From a checkpoint of a small model that answers yes/no questions on an image's attributes.
Model: encoder norm layernorm, encoder activation geglu, fusion encoder width 256.
Data: trained on analogue clock faces, 195000 training examples, 1.1 epochs.
Rows from block 2 of the fusion encoder of a small model that answers yes/no questions on an image's attributes, named by matrix and row number. Rows with one number belong to one neuron. Each number is 200 + 20 x the weight over its row's rms, rounded and kept within 0 to 999. All counts start at 0.
After each neuron's rows are labels from the 100 texts, of 14976, where the neuron reaches its largest size: "tokens" is the input token at the peak. Only what is clearly more common there than usual is listed. The data: analogue clock faces.
# gate: MLP gate (fusion_encoder.blocks.2.mlp.gate.weight, 672x256), inputs 156-207
# fc1: MLP up (fusion_encoder.blocks.2.mlp.fc1.weight, 672x256), inputs 156-207
# fc2: MLP down (fusion_encoder.blocks.2.mlp.fc2.weight, 256x672, transposed), outputs 156-207

gate.614,200,193,239,176,165,196,179,192,198,239,178,223,207,201,194,195,178,157,210,195,192,239,205,219,213,194,181,212,205,210,210,216,184,210,226,181,199,231,220,214,231,204,211,192,236,194,169,179,213,187,186,183
fc1.614,228,208,214,187,189,192,164,210,198,234,203,221,231,191,200,182,188,190,205,202,187,234,218,202,234,197,205,204,181,204,217,212,198,226,209,163,228,245,208,215,222,192,216,151,218,186,192,167,188,177,198,190
fc2.614,220,202,219,220,189,222,189,209,206,217,196,214,219,193,201,182,182,185,200,211,220,199,238,205,207,219,229,232,184,199,181,204,215,184,224,197,244,155,190,177,174,196,185,185,212,240,182,208,177,168,207,243
tokens: "second hand"

gate.575,169,188,177,169,176,227,172,190,184,231,205,177,199,228,169,179,200,173,191,195,213,202,168,211,217,201,162,230,183,214,205,191,192,180,205,202,190,165,169,219,192,239,180,188,226,200,197,210,190,192,216,212
fc1.575,183,196,238,180,194,235,205,203,186,235,208,202,213,195,183,183,201,252,203,214,250,215,215,184,206,164,173,241,195,207,209,206,186,198,205,193,189,192,192,217,214,168,195,227,198,210,214,202,191,209,196,211
fc2.575,225,212,222,202,200,198,181,189,178,208,216,223,222,197,191,202,218,210,226,198,204,213,228,177,197,174,191,233,213,214,217,182,225,198,173,188,178,184,204,183,189,178,211,178,188,204,223,185,205,171,172,177
tokens: "second hand"; "minute hand past 6"; "minute hand past 12"; "minute hand past 1"

gate.345,199,171,214,161,197,189,191,219,190,225,225,205,187,184,214,204,191,155,191,220,224,219,221,228,202,168,166,196,198,210,210,175,177,215,180,197,197,242,187,225,212,199,197,201,197,154,207,178,183,235,205,233
fc1.345,196,194,197,185,163,222,175,211,232,192,189,207,191,191,181,158,240,222,234,208,246,178,212,202,199,215,195,199,177,195,164,178,169,221,194,194,178,193,221,178,201,195,209,202,183,212,180,196,209,208,175,167
fc2.345,141,193,192,193,189,199,178,203,221,210,173,229,185,216,220,188,201,214,195,180,184,153,172,219,206,211,222,204,158,184,179,171,180,177,172,212,214,196,224,227,155,216,189,174,166,207,201,202,194,202,195,193
tokens: "second hand"; "hour 5"; "hour 6"

gate.470,196,234,218,222,205,195,182,147,201,194,201,170,182,226,178,182,199,186,217,187,203,192,216,228,211,157,186,164,222,172,174,206,205,213,187,230,217,186,193,173,198,180,172,171,176,197,182,196,207,182,240,218
fc1.470,190,220,162,210,185,219,214,195,199,172,206,186,174,219,201,178,196,184,192,175,206,189,224,232,211,188,217,197,205,179,189,209,221,184,209,204,191,235,166,197,229,183,194,187,195,164,213,204,209,181,229,197
fc2.470,195,201,169,190,191,204,190,202,165,205,225,208,213,172,202,209,222,220,184,237,169,217,213,198,185,170,191,188,171,227,200,202,181,193,221,171,177,175,219,215,216,205,208,194,221,206,194,170,189,210,199,209
tokens: "numerals"; "minute hand past 7"

gate.373,203,156,216,177,211,218,211,159,183,203,208,212,163,220,200,202,183,199,197,230,211,192,189,164,178,209,243,215,229,197,205,177,220,192,150,208,237,232,197,224,204,218,205,197,180,196,188,196,187,230,199,211
fc1.373,167,214,210,198,153,223,154,190,166,228,203,204,180,169,221,155,187,222,195,211,187,193,170,205,212,221,227,247,198,196,203,200,241,180,196,185,243,199,233,218,174,187,194,184,198,213,217,180,176,200,189,226
fc2.373,200,187,208,216,199,246,241,200,174,184,221,217,221,191,239,170,193,206,220,214,187,177,177,195,186,199,197,192,167,207,233,193,211,200,153,229,199,176,208,195,167,210,187,201,215,206,195,220,214,193,180,172
tokens: "second hand"

gate.244,203,200,190,162,202,227,189,222,206,188,202,175,180,194,157,197,214,188,201,214,199,185,193,208,197,199,159,185,152,226,216,211,220,197,238,195,221,202,230,240,228,172,200,195,187,195,202,191,219,213,210,222
fc1.244,224,244,193,210,192,234,168,202,195,202,235,193,204,187,217,205,183,192,194,175,203,192,228,177,206,181,242,180,241,225,170,225,176,206,208,227,206,225,184,214,186,219,221,187,223,197,242,199,221,180,198,190
fc2.244,173,186,211,200,168,210,215,233,209,165,246,193,183,170,192,213,176,199,204,224,205,200,178,206,226,196,211,180,213,187,216,193,227,182,176,206,228,210,241,221,181,184,200,208,179,196,189,217,168,238,222,168
tokens: "numerals"; "hour 10"

gate.5,187,207,242,201,164,187,231,154,176,179,181,251,194,201,184,164,189,257,237,193,182,189,195,173,178,203,196,192,169,218,221,185,210,246,224,204,210,222,209,205,207,227,177,208,219,230,174,238,212,167,181,219
fc1.5,176,214,176,225,224,199,212,231,155,215,193,184,181,194,231,182,223,206,191,218,202,184,189,260,195,188,211,170,226,186,191,203,229,187,161,177,188,198,200,199,184,140,215,240,205,203,203,241,183,207,197,197
fc2.5,142,240,212,235,201,200,247,173,216,224,168,222,204,181,213,173,190,214,193,170,201,187,181,224,181,204,183,214,181,176,210,221,219,222,212,198,218,177,179,226,209,220,217,204,200,227,187,206,222,190,218,253
tokens: "second hand"

gate.272,157,202,204,177,193,218,172,180,187,182,216,196,208,211,213,195,187,171,197,183,198,189,157,190,200,204,198,176,180,234,185,208,220,202,198,226,208,198,249,200,213,199,197,193,228,200,166,177,207,207,207,190
fc1.272,217,177,221,228,166,194,215,203,192,183,191,211,173,205,212,211,182,176,192,225,169,240,201,187,191,197,196,183,220,196,212,183,168,192,200,178,207,205,217,192,203,211,210,212,206,212,236,227,193,174,193,185
fc2.272,164,213,211,231,197,173,192,192,193,224,211,183,195,226,217,166,187,194,228,208,201,188,182,224,192,209,216,194,214,209,184,201,202,205,154,160,234,191,169,205,203,184,190,208,197,179,189,191,178,236,221,208
tokens: "second hand"